config = dict(
    n_mels=64,
    win_length=512,
    norm='groupnorm',
    optimizer='ademamix',
    max_steps=23100,
    final_lr_fraction=0.01,
)
Rows from block 6, named by matrix and row number. Rows with one number belong to one channel. Each number is 128 + 24 x the weight over its row's rms, rounded and kept within 0 to 255. All counts start at 0. Numbers have three digits each. After the name is the row's rms in percent of the matrix's.
# convs0: first width-9 conv (model.blocks.6.convs.0.weight, 288x288x9), inputs 128-143, a 9 kernel for each
# convs1: second width-9 conv (model.blocks.6.convs.1.weight, 288x288x9, transposed), outputs 128-143, a 9 kernel for each
convs0.17 213:132140130116131133113104118118111103117139127120120112118109096096113110097088086093084058054093087055046052132139136133136139139137132126133133125126131134136132121125099110123113108099089136135129127128122119123123114115117122125131138139131133138138138143147143138136126131140125123128129127126125131130131131130127133134151152142132132141133125129127126124128131133139139134144144134125127138138129127117118122117108109121117113
convs1.17 331:095090088096095092091100099124125128131128123123119116118116117117117119118119124133129124126123118109109118118120123125122119120121120115115116117113115119115110129123112112124122112113116125131126126126119119122127115120126127124119112113120104108105105110104100104112137132133131128133136127124134128126129127123124128129114113109114115110113111112116120117109115124118110113131127125125125121118119121117121124125120122123118111
convs0.18 054:127111144133151161142108138082100113104110117109103111117136120138142150149144156179175174137155175171167178106129115108126144141142143138133134126140138135111077133154155137163157157158146135134141144156146138136134116136131112113123121123133080078101100089101125123122167142151173153148143130125091100098098103102086076089114115113106095122119120128123127134147143126126132122116124130134146138132117132129140157148131114102101104
convs1.18 121:111110103097082080098106095123121124122116115125127124111109111110116122126132136118118116112095081086102116129127126126123115118121120128130135135118120128118123130127121118120111117126134122123129134130126126128126121121116112124126125133135125120117121125125128128129133124126126132142135131137135131128129123119123126128126123131134124123127122120130130122117130132121125126130128124122119117122120117137133128118117128125132126
convs0.19 059:093082079098096097110138150137117116125112103111125145127096095122146138133141151134136169200199163140145141119121124129132139141140140134131122130134155145143142112110114122145155152149138152149142143150157145149146146137121104105099126151148137138141138140147149140138140134128111102126129120109140122115105102105119119122141145139125120118110112128153164159147138146155159161149139118106109134151152141087086102116126137124138147
convs1.19 034:137139127130129129126126146149146141151146142140140146118110093100106113108112119116100089089094114106100082154154142135133132130127135131120114124127125130133123120120125124119113121131144137132140131130110100102105136138149154155142125117128132120127128136144139133131128131126128127127130146150121116126122108117131139145148153145139136145149146141127133145144140135136134128140136128132132125118114115131132122127139142146148142
convs0.20 060:122109113127166170122109152127129128133138129124154164157137117133141134135157180126118117130115111106132158129130133143150134128124113114113116112139156157147132119134154148160144132161148148142141140134120116112109111107100097112107108122130123142144147139149146141144159151130113121151152115111101100102118133133137143150093097127151152152156133141135134125113097105138167163137134132142150134117120130104110091104118138149159148
convs1.20 135:075064060087108113111105099130130128126118117121124126123123119118121119119122124134140126113119125132134136118114111112116116118117123114107111115109113115115115121125120125121120122122131122119116115117117115118123119119119119125125124124120110104102108107109110116121121123136131129123120128129125118117124130130122121128124111112110110114113115111117121120113121119117114109120116111117123124123119120131134135134138137139144143
convs0.21 063:093070109157184167160133125135128150159142112104107123211203196168122101099110124093108136147156157136090107127122126126138147137110112099102113119123124128124113102130161161155141105092107164149148157144138126108099124126141131123117093096100124126131157155145138128106152124111099085108128158153122120124115102102106097098168146126123127145153139120132124118113116098094107119061069092106117117119122133091102127141150140140119108
convs1.21 056:134133158155136138138112117125125122115108111116121127121105089090104105112127136136130137131117124134124111140127127136125110111108108132140140135135143122109122131123119118086087116123111119124131123116111120116114126118106103107106117124128116120115118116116127125127137144138132131129119120125116127141136113119138136141114114120107100114125104109128127129131127103096106103130133140134128121114102117108115133145137126105112108
convs0.22 071:130101071111171144115134124107091104144135115097116137115098097133148145150142147143115107170170136119118101141136130153164158144128098127116100106106097109123118142109130166154151153151122117119122141150148142133124135124122122139140140147148136146132135147141120120135135140112125121125135139145153142133142138127134148146130116108126159148127137127124131146138137148148129121145143133129129113095099100141156146120114115112099091
convs1.22 051:120124104096105098090112120151143129123117104111131137124121126131129119119121123126117116107116116114106125123122118111110116115116127116130125123122098092120100125130122112117131126117128118118109109114111101099108129115131130114103110107119128132129122123127113122128127122122119124130146144126139149144130129124119130137115110106105127120117132132118131134116101125133120123125138142138126107100115123129138146146144134138131126
convs0.23 057:122127110147151107077093099127126105115115115099089109143126116107147143145149133161155089131159176180154131130124126140174180168152119118111132141129124134139111147131128172123142173178156135129133142149143135142141136114105099100107075085114160164149141150144145143159144169133147162151166129131139144122111110128130127127134143142124147149128136124095091121117105121118128134138150153152149141129154178141164154121092104121117117
convs1.23 035:149147136130134123116144147112088091092095106125143139115104104113114122145156151102117135130105087075116141133135138126126129121118129140137129129131119121142087126115116112105116099127143121109105117119107084094110141142142134130130131123150135132125120124118103133149142130113115118131147142136147148149114105106098125135117123135128127103106135142128137134125113112106080107110121127111098099126135118130141134126135135141103088
convs0.24 049:098090090094105134141146147120124127130132136134124120144142149153157151149137147114108124141153166166146167114140137134151170169144157121114113124116133131125135088096102105106116090093106143127127135140134139127123149135133140148153144141142130102104113111115126121119154140123134135131148136136122132142148154170170155142135130126120113130141130113146141141143136118116118116148148141121120122114111127125118126130130128133156161
convs1.24 182:108106112109100105107104104129129129129122122120121124122125124126126122121123126124119115116110107109116111127125123124121121121120121119120125121120127124120120130128131133128127130129130118116116115113113116117118125125123123124121120121123109107111116113115119117117140141140137139136131133137128126128127124129129126125119118124119116120121120120129127122125127121121124124128128129125121125123117114124121118119120120118119120
convs0.25 050:129154174164159148143142113169175167133125123131118113119142141112114149150130101148166174139147148118096087156163171164163160149134113109094090105136131123130132153147128127121108114108120137112107118123133134142139127119116123122104091077081154160159154151134127131108141127150136135146164170145110111109099111117127118127118141133123116135134118093102110123135122100111119130152144135145146125116112122132148171180155156159150142
convs1.25 089:091094105111110106124137128121129129121115107105104107120124122116109095082087086133124121125124122127142150125129134131129128133136127105113117114112117127114112135127124129137108101114118105110119126130128126128122109106109121116113107111122103115127136138133129128131138144139131129131128111100132132135136123116132142142129133138138126116125122118127125120120130133116113119127128126130131132142149152106114122130130138126105098
convs0.26 061:144129123114153177165164166142156161160148137135123126182186178143122100057032058075086101127151150143160166117136139140155141137127119138139140155163153144146155125128139143131119112128122128135141136126116117118121139141136133131115105100100138136132126141143133126126154172158130131132137133135140135126106100098104109114116127122120129121099107121134126119132126120124132148094089101122142164182206222122131136162170164144135118
convs1.26 030:153153155140120109111134148138135134115105104111116119145141127126140150151150147117115119123142145127121101130134137141121109100108117168152153160156136122109098158145133119116114110120120128124110097076077103125129144152158160156151138136141144142143135133116113117127137139130121117122145156161135139135120118111114126146157158142140132121127126129128138136124130136133119127133154158151124101092098107128127123121108103100105123
convs0.27 065:103132157155130097087113125126136148141134121129139134150147159158149149139135139142155170148110086102152169110125121129135146146149153101122130142150147137114101157169155155128088101117105128132131138129122113129132116117121123117116108118127108108114127112097082073090124103098128149151129103093118115113134145146145138139122121130129120113115130137097099100105114115126122129130140143124105104113120140118117116113111116118128132
convs1.27 059:128125120115111116144154126118125127127111105104107107133131133126119117108104110123120112110101093093107110123120107103112116116109105122117121133130124130111105123119114100096083086099107116119130129123120121120124127128132123131136127127122125133136139127116117115110115113125135129135131124133129127129135137129119120129129131126119099094113115107133131132135136134126119108113116121119121125121117122136121121126126129126127120
convs0.28 057:126144152151178187182172158044058081089083098115134127138147148146138138147161157180174174166153126118113139127130129133144145151159162112127142145146161168162150120128121122162142124134144095093103110120150159159142109115119115126127133146156142150160142138138138127131127121135116082112118098096113115106094100123121123121110127145134128114114115132135128120120133145177183157117125138152134111101104125121090081084094109117114105
convs1.28 033:130122127131130135151151146147136136140154145139126132101093089086116146158155144105090061074088100109112104114109103110103107111124138124112134139115121120109110104103087095096107129149161147144146140132126134134144132132131131155163143140131134126122128150149144149135143139165152110122122122121115096093119120112109122127173142130124115129137129132120130132116119118103117130132137142143138128120118132097100117120123122110113129
convs0.29 061:126120123110112107106097114126139138138143138123108123132127137159167156136143149141124117143148121099133179126118115128137132125134132153161157148139135133133157095105122117140174141137123141143153170176178159147143123122130125110079075101120097096095103112121114114126120125108117110127140115114086086082098110105091078087121105100106136147126103101151143132126118124131139128117114118125137131134140140145154160145139130136126140
convs1.29 048:113084056054061087101110112123116107110105121122117116109103086077091091088085091123112099100097105109111120128120116118110116117121122133126151156145137131132126127127118117104107112120130105102089083101115118109101133134126120126133124119131118124121120127124118124122113123132123116114127136131112102103115111118123140153116108107104103103104111116132140144128117113122120121149149148142129113103109125106096095095102109118122112
convs0.30 053:158162169150125131148159132142154164147132125134153145132140142110077047097125125104128148116065059105144159112119124128112125132135131115130133140134126123137145120114106114104117127139138130140146140132132124127125098112130136129110094096106128128121117109100101102120173152142140148145121117125121119130131137136136142141123118122125126114106130139131132140138143140150148157098112117104084083117120097166136120133172167160143133
convs1.30 139:119131115106116114096079080113108110112117123123121119123123124116113118129132132117125125100093105115113111124123121117120125130127130124123122120121117116119115107113114099095097106110113105113110116129134131123117131126126127126128129126122119119105104112126135137127135122125130127119114114120127127125123132137136127126110121115108113122122117119123124129126121118117118120132126117113119120119115112120114121122122118122123119
convs0.31 090:120097136183186174144124139112104129143138122115144148202195189199193182166169180128112157190177134093104140129138157155134118113100115118121131124117125139127133110131164160164146138142146128133148165161147134125124108105108122117101105118134129121126129123114115132129133115099092094113109125118109100116132150151147133124137129131141129121129121125120136128117115111113116115103089098115126131132125113145148149135128121121120128
convs1.31 030:106109103100098106090089120136123119106101084091096120131122121122118101101096117134126127117103104104095095148131134131130116122119120120123126122122121103097121133129135120110118135135138129126126122111117112095089130111111117129119114114100129127134123117117116116120126142140145134107099129143099115124120108103119125131108106109104104117110100113119117127125112112123121110127123144140135124102097102148139135139131137124131125
convs0.32 061:130127145171162105136158111130142131135119113147153142116111142151150143160170150109132156155137139211184130098101118132123135143122098108105080101114103115118119141116122164140156190143130136135131134127124138140129124114113105070079108117110152145131140157133129141127098135120117160123112125128105099120143127110143159131122135118128119089091110085125119110107114150124102122130111102123109114130144160158129101120133124117120122
convs1.32 070:094112106077115137128130122129124111104118127125124124126119113110110121125127127102107121117107122133125129132124127110107120118116120116136109098138109089109103102101125111109128120123128108108097083091107117116124129117115122111120136127130105111116095108120119116117138137110134137111116120123106126128115134141137125128105130113101129119116123126136115124140116111133121116135134126119132135129124122109109102116100084091086094
convs0.33 057:100065078132128126126133147109097104123116114099098107119118096128133141122121135097077144192185167155139128141150157166161144138120110106120125111109123144135118078087161163152142122119116115105119128128125129135149125117114124117108109113130128108121138149138129127121178139102132145160140140133138107093104128141147153150124132120131120104112115120058104116107105116135141140111121133147145140154173170130116113125147143144132131
convs1.33 038:146155160135130134162163171136122110103100086090119144144143139135128121111138165140113108114118117107074081156147149138125121125121131123142141141139138128134142144147141116114097101094101147141130115110115105088120156138140145139129120115137160152137144143141132127142139135132123119119111130127118137141132124131146153150128127129137140133123122130113136152153158146138127129092102126136130111102111122122119128126126127127140135
convs0.34 060:107112143154142101083112116116132144128109100117136133115117145159150128118137151104134183163122077093149147118123137139123132138152180099114105116143154158137121114133116140154138150130140105101109120128121120124115120127128126098089116122118133134141138136133113106111145152170153146137101092112084081108130128114114109117104114131138120111093106117139126109106116131135127130112109120141139127130136130163139113107107126140144155
convs1.34 048:114128115118121104109117123143131118114113110114113109132133126122131132131128129107118104084091113120113085147145130116123120117118118114116113130137128119102099098118125124121118142148144126132126119114118118110126147133120105111129125129118108113101100110113114117118123101104120108108108119137129117110118133128120110117123127111106094103118117118124123127127118112104111102140131124124131134122117113114100103093088095099114121
convs0.35 065:140149149147151151132128138131139139150148147134134140047045045075105124133150189134126113118149179184177184131131125115128127126127141111118128135143144154147144086093092110114131132139124161150146141137137137137138150150152136120123123121131132141151138120112113120131112126130127118122141147140093097104118117107107107128138137131123135146153157157135133126130114111112124127126120125136138146138136139163148142130101108107120135
convs1.35 046:145140134128110103103103105131125112112114119122126127146145132117111131135138138091104113131133140135147146133128122114114106115117109119117119115111104119100100109100100105120120137140144128124109097096098110112123115116110110104108117131147113114123119127127134133133155151143124116119132126121121122127122108094104111116110116126133131129131122122122125113110108101098102109141145146133127119120121126124130106090069081092090092
convs0.36 089:098108152162159171176140108124144147141141161161148121181195204191171173191189184169178169128120160159145134112110108106107117118123139111106097097104107118119119122129116107111140146145150114122124120113112119115118130140144140132136140127117117113122136132122123116106140123113134140134128126128139138144141143146153144126120109120124120118136136123146140125116125119114102097119130130110094102114114099154137123118110108109119139
convs1.36 053:102113125124116132136129117109114113126129130131124120127132137133126124118116111121128139140126127131117106162155146137135133139146142120123130127125131125119132113122134147135129134137128148145134126130152167170158112112116114121127125126118131133139135136134132134135141127122132141140122115123132130128126115115118110112130136131122118128126115125143127125135134113104125131130126119113113122117113111117118107108102105092101120
convs0.37 101:121131141157168145131134127120120124136146143132130130117119127145147128118117122123103076066063074085116120148135142147142134137139131146136127117114125135134135130126118113112120114108116124124116113121130139142125132145158155148139141147148142141128114114114113124132131144158167152147150144128143136127127127122121118121136143141142142137126118114158148132130130124128125121136118109113114116116122127119126118111106111116124131
convs1.37 050:105092089096119139130117124124119119119126130122121125120119117123134143140131126165174166144144146136133140118119117119115115113123122133126123124122119114120117123133132131124125130126128123124120112115122118116118125119113110114123117113105114117115113117121118116115117118129126122125131137127133129131136136135139139144131127121119121111101096104121126126128123119124124120136136127125127122121121123136136142136126121120121130
convs0.38 068:141150151132086109152121093098113108101094122119090040095144140153138152181195183132163164148141169162124093119133153142134141129128133128106117123094098097097097121123164152148175131128133136148154148131136142130131111108122121116126132122108143126103124118127127124110137125082111115112135144146134142138148126129125119105152148165150124124149145123114127123114134119100126140141138145128119124135120088120075089123138118110122121
convs1.38 045:138146147129126160162119111145144128118131147157151148135130128118113110115114111131119115100102118133139113149136133136132129135124117128139136111112140102095133125106109124115118133118113108110111100090103132134119161152127125158156145140127153154142144117122139144150110121134141140117099123150140123131130132135129120112115118118103107147151133132143124110135144103099124127138129122115111132126106097168163150138151137109106116
convs0.39 068:121114096075075095110109116084100103080078074070080082104119140136115110109111131112145180173154127128129117124130133125120128125126131109113115117130127124117112111120136137146151149144142116111115115119120116109100127137138135124110095090091114115126143146144143130117113109128141140142133126126110096092089089099121126134146130133124114121115114128106112110120123127135128131135143148147135127130145150144142141139121111112121132
convs1.39 048:118111096081063069069073081127139139135132134145142140140133121108100102109115117136131137134134141134133136136130126122111104111116117105104112111106109098092114128136137127116110119132144118112111120119110111119134119121105103118128140146134096096090098112115125118097118126130128128124129135137125123121120111110123123127126133124115103106107108119101114118122135128121134135129123132139130125122134140144138128116106114115122124
convs0.40 057:175163134127142147134150129120128118129130116110117137124123121114102048021002000139134125139133134141135115165133105104115125118097078146142139138153137124130129082099104140122111114113132121116128139149151143133139113139136140139139127120126126114112119134139128139138127127102082107118128125130165157148139128129134139150138137140127128115097102114148162183176143139138128112127121122123128124126147178139142136142151150129123114
convs1.40 053:102104091079088090092118112130124121112103105118123124122126117108100121142145137126128129132120099082098119117113122131141134127127120123131133138139122123112081135122104101112117108114128116119121129135134118117124108116109094088108124131142141127118113124116105115120132138140164148130132126123123120119123148148141136128115119106103108105116122112123126111101107131127117120125133138137134123119124125139147144144142143142133126
convs0.41 055:168170166152134116158154127099136122107099118161153135090088113099091105181191173144163157151118118145115105116107127135130151143135130131110121125107117117113128108094104128116166145120109126128135135125119130123118094104108092089121135142132136136121118128117136134118121136111112140126160145145150160151134118116111105083145134138149135116103115090138143126107122124109128152097094098104112113122126114164139126152160133111129127
convs1.41 075:113111114107102137121101089118124120109112120118117122125125124129132138122123128120114125133115127141133114134132128126118119118118119135134126100122120086099115119114126134106115120123123121127125113113140148140127127130126134144144135127133136128136120123129132140139133137122127142124121127137137130131129129131131133131119120128106118130126123124142128121134125112125133127137136113097100114108104113128136142163165145139139143
convs0.42 066:132105106124163188112104153116110111124104125147179196101089073110127143170147180148103133179177144089122141125132131144150124118120098110105123116126118128130114113110174147202167109150114102107117129127144143147148116105090091121126141145158147164152143126123119125133137128109138114160166157148128123107113123131126145135116116132148144124102086121088111113099109109144150135121120123137168133117126130123156167154156154132113119
convs1.42 035:155140114127112119141152170156139119114090087103111128136137133122123113117130142156141132122120125126111115135138119140140128121119130106073109140100124124111121131145086097095105130112113157152150139134128131126129150140140135133114120128128120124115119113123119130138128121153127096101089125125130126112140128117120119129158119131147119138141124115110133143117128134131124110127130131147147128109092104116116133117139143146142134
convs0.43 066:132135141141144138130127125121120120125130136141142138111102087088090085086092090127130128127134131127128128145150152142137128120128128150159158159157154153149148159153137134146128119114101131128126128125120123124119112102099084091094107111111150144144135119127116122120134133131123117127120125131109111115115110109105111119149150159152155147151145139125138143144134130125121118129121113114106103111107118122117110097087084084083097
convs1.43 029:150148144133136136141129121111117123120123127131140146077067059050050051056065082103108123136147148160161152106102101098098098098104103128128125124122122130134140122110107101101101112121126120118118113115115111110113128127125121120119123136150119121117105105102105108118109116123128134131126117123141145139137123122117125124113118126131131133133126125142132141141134127111103105134139137144147145146140128172169171174177167162153148
convs0.44 060:146135096153182101095150117138132130135141116113141123152137120119124135136163151155133138167151079123163130156125125162139129143139115133130111136129105122123102155143124135088070142119115146128105094081077085084090141133132142132107116142139142165131112149155133143146138161172140161181168172146125122109143149133142148125125124093137153103099130130151141145135116141151138138121127129149154131131155151121125090097122133119109111
convs1.44 094:091110080073108102081091115123128124124136132125122119119118121123122124133128123127145138115118140135117119127134144135142149129127137124137101127144105115135114114134140104124145135128142129121102094103100109108115135126133134128135140133135104114107094120132120121127116107109138128108136144138121137123114132134119125128126142116114134115111134123112113130125093122136110097124125122123126122120123122129136142137111122145148142
convs0.45 065:120158165136098087082081079116116115112143157160135119142146149154158166183179166100126124109138180177152127139153146127127139131129127125130130105123132111114120126131126122162151153155135119137141139142134129112103113128114115122151154123118144132118119119136142130130157121121122096121111134150140142136132154170177170156146139134122107113132142147124105099125128109103103107141150141117106108113113111130118130116116118138149150
convs1.45 117:087087086088089108131116086125123118115109111115117118112112117113102107113117120131137137136127126132133134134132124122122118123121116127128127120105115120108117127121120128132127129128125125118114117112113123127128117113114117120116107119119118118116124117105116111109131125125117123140132131138134131124124122117127126129117110114120114126130122125131125116113125117109127126126126123115107108115115118155148145133133140136148154
convs0.46 073:081151145065069110093091117121130123127179172149136135135146145129112121102107151151164133103152163150136109126124098087099124129125127111122110102111126113118109136172136103132128147152146154151133113125135136136127125145146149147148138133142139133129123146162151138143104103115095085111121133126131132130124127117105086089100131135106088112110091085117106094122124111117114112128140139139151157150144148146137140146162167162162160
convs1.46 041:139103103132132115130098091141128120129130126128120114115117105097108128134136137143111104114125122129128142112126124133138127136153153129122140138109116140121129132115109123136103104113112135144152142130119127130136132135111092086103108129126134129143151139123132133124128124123108100124126106114149136118119126122132134129125119128144127137162157152126127110106133151132138162152142133136125120121124127134136132112106135136124125
convs0.47 060:089122132128125082077122122136112101090100096095111106226204172161150138101103113158159166171167140150154140141137139138129114114121116104132132137153148143143127122148157157115089130107100101125132135124112112124123153133128145148139126125107140143139126135144132120106175154136126145142136141143107107111124138136138146159134142121121132131109136143110131132127132171176164167065045053096112116117124120110106083079097111119121136
convs1.47 072:106116117107105099087087091120120114107112109110116120121116114117109113115112117137132117113118118113110112136138141131134130127129123134135120128135120119128117132139147124118119120125128141141137137136138134128122122114121125120125123114110123123118117115117116114112131129120132125112121124126119125126120126116105116126116125104109117109109119116135128131132122128135127118133129133144146131113105108128118118129123122128122133
convs0.48 066:107117146122123159156129128157133120122136155154153144122154163159134146155151149142155147091095147155159168108156153125130159142120116136125140143144151138136136108121143139185143143163163143146147144133130130133125110123127136141140138103105153129132138128144138134115130139124108099121117126134108126143141144148142138134127142147134099125127109111127113105141143122106120131118114109101100118138139132110099131165153141162174161
convs1.48 036:120116124136105106117091104117107096101107127127120130122129132124119135144143136131117116128117090099126119142140128120112101103099094109119130114098139136094102143121109126128110128133132107105109117132123125125116140128124127138138132130133125117126133118106130140148122115112074070122111104131120114105123109100120122123135122137129102127137125121132127114127155143113121131134137133121100097098079084108119114096104125117116108
convs0.49 071:046062054062078104113120087129140128126124128131135122132140132129120130140131121137136123113127161184179147117122110110123126136132128111115115124134130136144125098099112125140144144133118098099103108124127135137133127141133130123118128125123059082100108108113108114111131130137127121118114130119109098098110121137140126110134145142130136125126134121128126116120110106104107126124115099095105114125128127114120117114112112116118097
convs1.49 167:091095089084082080083093097121118119120120119121124127110108108109109115123127130118120122120110100103105111122126129125120117116112111123126124125123117115113111122120123124123121120116119111112119129134140134129124126122124122118116121124129106108111109108110109108107135129121120120125129133129123125121119124124125128128108107106109111110106108110124118118117114116117117116132135134128122118114115120132128131130132135136132135
convs0.50 078:149132150167165154136163169104126147157144123113129129143100079109123108082097135143134133151172161111120113135115107115122126138150146149148142131126141141149156111104111119133127133152146109089080091102111135153146128126118118135139143137134127144151149147143123115114121123130129123148149148149147148150148147140139137135130113105115132122126145160114132134130110103132134143126126125131141149145125113121141144141149153156143142
convs1.50 035:151137121136135142117107115100094095117142155155153148140144135128123120116115120113087069074112129117099110127126123136138133133144155107100125147132127123117130099102096092101104101095092171171148145128130119102096132126139135138135126139143122119117130138153152148158129125134125114118120115117105111106123124110108114125154147146154149150137130134110119132127127134131138139134127120119118119118127140115117123118119119116116112
convs0.51 058:121120145130109106081011014147131124116130141125100084161180180172173193190184180147150137110101138140120101101134154131127133122121141103097101111128118103092110127126136132148137142153171131120127127137131141141140173172152140147158146134137130118113116117112117115119154145132151129108089124128141123144132131145129122117129143162139111106123117115093087115149151134117109114118147137118122139119098101153149172179157129150148147
convs1.51 043:105101128122117156175149114127120126126120119124119130098108112113103099112125129119117138153139137147149140102097090095106108111109108111128136120121138125112130115098120134126121140153160117133140142120104111120122103093100099097087095108110112113125132110089093085087159155137115133143120113124110111110092088108106091078099105123120104116120109104117094068092114098077098106139139140123112120118115104143132119113137145119105106
convs0.52 054:134126127129149159141160156143143146138129119110111103129139149151125114090090101129123136135125130112122125122120129164174170161162142149152153158175165173171169099100118136155144121107093104100091099135154135129121155157148152144143157158168122133131117109105115110116156157153120106119094107101149137126129123123116113115119124126131130122093093107142143148146148141154135136113092082085098114127135146124117119115133155169174176
convs1.52 030:139147128126123115112125126104112109109107101113116120140129123124130144156156138102107114120116112120130131120119115112101103113119126120123115138133135136128129114129108104102109133133160135140145142135131116118116131143145145151145134134143125118112113110124141162171147127111122125142132125128112124111111103101109122133147161150161145150146157157117123131135127128113118113140143142126111110118114109126116122112094103097098108
convs0.53 076:106135139127137151135135151128140144156170166159155170202198199180184171153143146152154162170182170122127139142131129141152144138144133130132130124128136129124119124127128122130121111116111117130132123117119106109109120108106108122127141156159130124136144143156150137127099104110095090112119115102150162169169162152131133142138146151144138130106105113147136128135158157162169166112109109122133112110117132114112122133146157140123114
convs1.53 061:133116114102095091094099102148144137133126125125122132125132127115116117116122129154134119117134139146147131105112109108109108109109107117111119136114111116102102133137126123123121122117113128120120111104103101102110121131141140138127113113123112123122125110108103105111124130141135127136126120124113111106110108105107105106117103099106102109114106101113113121109111114108113117126127129134135129118108105124118125122126125124135138
convs0.54 063:122157131042069127087046059163148124113134140131129138122103106107129146133130131164166141106172182146125110129136113141151152136115126128143153139120112104094099144161091066154146137125135122117117116135154138123134139161144130124129120113124157160176136134145152142143116123182114080092106140137117118105102126140145141125109143137141122156149118110119096088135126109106110117166164145125135142140146144111121131124135137141130115
convs1.54 036:160138125120133109092091095113098084084092105129130113139142135136121134125116119143162141138152125116134128135133130126124117119130142118122123143119089123102098146146140124151128120091106133122113125131124135126122133124120115126125107138143126126105102108130150146136119116135153139157144125127135122098129148113128147146123138114138125108115115111118120133132135143118107112107113107091094103105108127163162160151138155154145145
convs0.55 048:188183169161167160137136133102115116113142149138125130162153148105096089092111127160155137109120121134136107149135129134128126131113090132130112133124101113115124113126121156160138150148171089096103119133131115113121109125131147154156140134134127122123110115124116112135153157177133147143119114129165166152159146141123118119161192181170161149136142155121110123130106112092086089106099115131152166179192215092119125120101093084064061
convs1.55 029:128150152133132114108124131155137126128127118121118127117104092098111136146150145101107093100117106102116109118125132113117115095103106141148138144145116125127093154138140125127132124141137120136143159156134124120121110124132146142156146126131163162156132122118132147148133122107133117116135131129130134127109126117112118127123127111120133115132145132126128135133136153151116125106122132126120104091089098123120112119124135135118119
convs0.56 066:116127113106127121100094127102125128129124121117117116052040038068096105095084096111095088102114095049079124140141139149145149152177177127131148151158176178163149099113126146137124093114120114113127129134128123126133153148144151150146141138125132140144149149162148124115139143127106115141156137119091088097111129143146141140124119135145135152147145156130116110110116120137142134141134128126129125114108125091100105122129153157141138
convs1.56 076:103097092110121116113126127127125130133134124127125120135141140137128118121124123137138118103114113115118119136129119122129126129132133119112123127110114122121104138143127127129119112125136124125125127129124125132135114122122128142148143133119119115107097102104101111106113124144145134124134130128141128130140140124118130130134115109113105102118124113119133132113116120110105125131132126124123122127126121131143152154152144146149160
convs0.57 053:145150098107134080102160141113110107114108084104129119153128130147123087085121103126111145186179124134114071157136149162148139162132111130143126133145129132112087117096108148137126144094105150141122120128112122137128149111100129116128143144126114129106097143119088117115140153131085129134111140153117110114144146122125120113133145122155154118132162144126126137122137170157138157094079085131143112101124119116093074094130123101097099
convs1.57 032:137157128070098119099121161140137139120119120107118124134137132132129140140127132106125125084077122127108117121134147134125139121110128128155109124173119078134145113108142086073115110096114142150134121104103107094098121101112120107122122096116118134141107099121117111126134130110146144088103125109094120123078123142112105144129164127084143139114124131159126148167122106127110090139150153151158155128116134131113112146144130138132119
convs0.58 056:137132129126108100101100092106089100114109098113115103131132160165129115133139134108145175136086096097098110148134134122131150129122158115104103117138146156159160103087084097101121121103096145128119127118124130133131109112117109103117130127116136141137146148143142131120169164157161171155156163141157162164159128108090107122146124126138136136144140124160151148139141129121140148113093100120131131135118104131109115116115116126138146
convs1.58 050:111133153134100102095082082116113111118119123122116105118109095082080085081073067116106121122106107107114108130120111114112110116110115108118118106120127103092119133122126130114111121127123132130137144131136144141140113116111106101105118111089085088096101104111121114120126139121111127121105103118112109116114103117125116120118124127110110122109096109143120112126124095102128123124126135135133135121105104118109096096098106104119131
convs0.59 049:116117154164116103123116118128132138126126126129138135129129124133137123129125123120145156131090115137117109116131142149145157166158149151162175180163141120092068132153167091056109123126125102113125135132133145153155101122138132115107114127139131134133143119091102123129095054081174162122096089102085099123138137128119120124126125128131121116139143135100119109129145169154147128120134122111103110148157163106102114129131121116107106
convs1.59 039:133143169153120135136161167137135138118099092093106132128137126126111108121120112110114127135123098095091107134141146151129141151135123110126135105138155131115114159152153152124133125101098133143143135127118108107125126125130120087079106115119131127143138123111115107111128136106118153158160151142107098113097104135150152160131138163132123128102093128121114129142152135142143118109119134141142134123129144108102100104119122128131115
convs0.60 053:150150126114112125123115124124125124137127135120108109158151145157134140136132129166127093120147181181171172124137135151159153154169165078088101124136125129147148129114113133157163170166129138118099100106123122120109109104111121140143126118111102111133137101110104113129155152148147118090080101135179152125133151155148155156130131117109124137127113129101087119132121109108121139113122119121131146157158166116117114120103111106105137
convs1.60 190:111105096100106103101104096122126129133133125124124121119114115114116123128131130124122123127138137127133133122126125123119114114116122122122121119113111117118113132136129135143138130131140127123123118119118116124125120126133135135132126123124114113108109112117111117122135130126114118134136135123129130127126121117118126129109106105117117113110121124131137136121119126120112112131136134130122118126130127122116118105098098099100101
convs0.61 052:149128127123129135122090058144135122131132130134134134155157132109119131125121093103141139137141141148115094116145160148143131107113144092113115136133119093091100112123136122092099104113106139127124136140128118106124126119105088101125131132131142133134149147133114103090137136141158176159145132131102103117120117120118108098096118133127101113141127112116106107127143148146135113107113107110107126131120131131139159165141132128132122
convs1.61 043:124111129148135147133125120144143147133132133140140139119119126123097096107131146129122124126116118122113095124110111114119120119118099115130133110123135135122124147146148145125122132128116125108106118125127128131136122124138137126119111112118105104115095093094103111108104110102117138126112106115116129137129120123130126118114125135119115119124123116139135118123121112099106119134133138132133127125119111128136119124128134131114118
convs0.62 060:115126161157115113149139122087085097082092111133125126140172180181161141154140136138161163127094138187187169095113128131124145146149151124126137140140155147138140147133126104080106083105126141146146133120112108107106137134132123132152161150136156129119142151141138127140132124112136167145122117120125123135139115126133132119138142162167136126150155135128133124119139135122123112116116109088087092115128134102079083110112105113117105
convs1.62 041:148139156153165170151135116126127120116114103098110131126137136138139133139135124125120126124110113110093093155154155141134142140129122117128139121127137116105112129127137142124135140147131116116105117135127126130117140139135144137118120131138122129137127126117132137150171159123107130137119117113147140149139133141141132129129145153128132144136124133138120114138135113108124116140139120118121137131114115136127138144140136126137131
convs0.63 046:116136125113124125086094120124130137158156134113115131118116136139152109103119136114100096158172131101125156156158141124132145158165122136131116123123125156160165124115072073075121139132109154149119124124119129142143128114139152142130113105112122142145125103130143118136142165164153150133125128148117150164176175159138142139121132113118143137119096098103118125128132118131137144166136123129136134109137166117121127120124129139141152
convs1.63 164:082083081089092072076100112125124125129134133127127125118116116119121124128125122120115109113126125118117121124127126123120119117122122121113112120121113121130120122118112111128135124128124124124118114113111111117125119122132134133133130122122113111107108114116113120124139133127118117131141133125132131128129126118123134132101100101114116101108120115126130124107105125126114118134131131133128116110118127131138137128129135151149142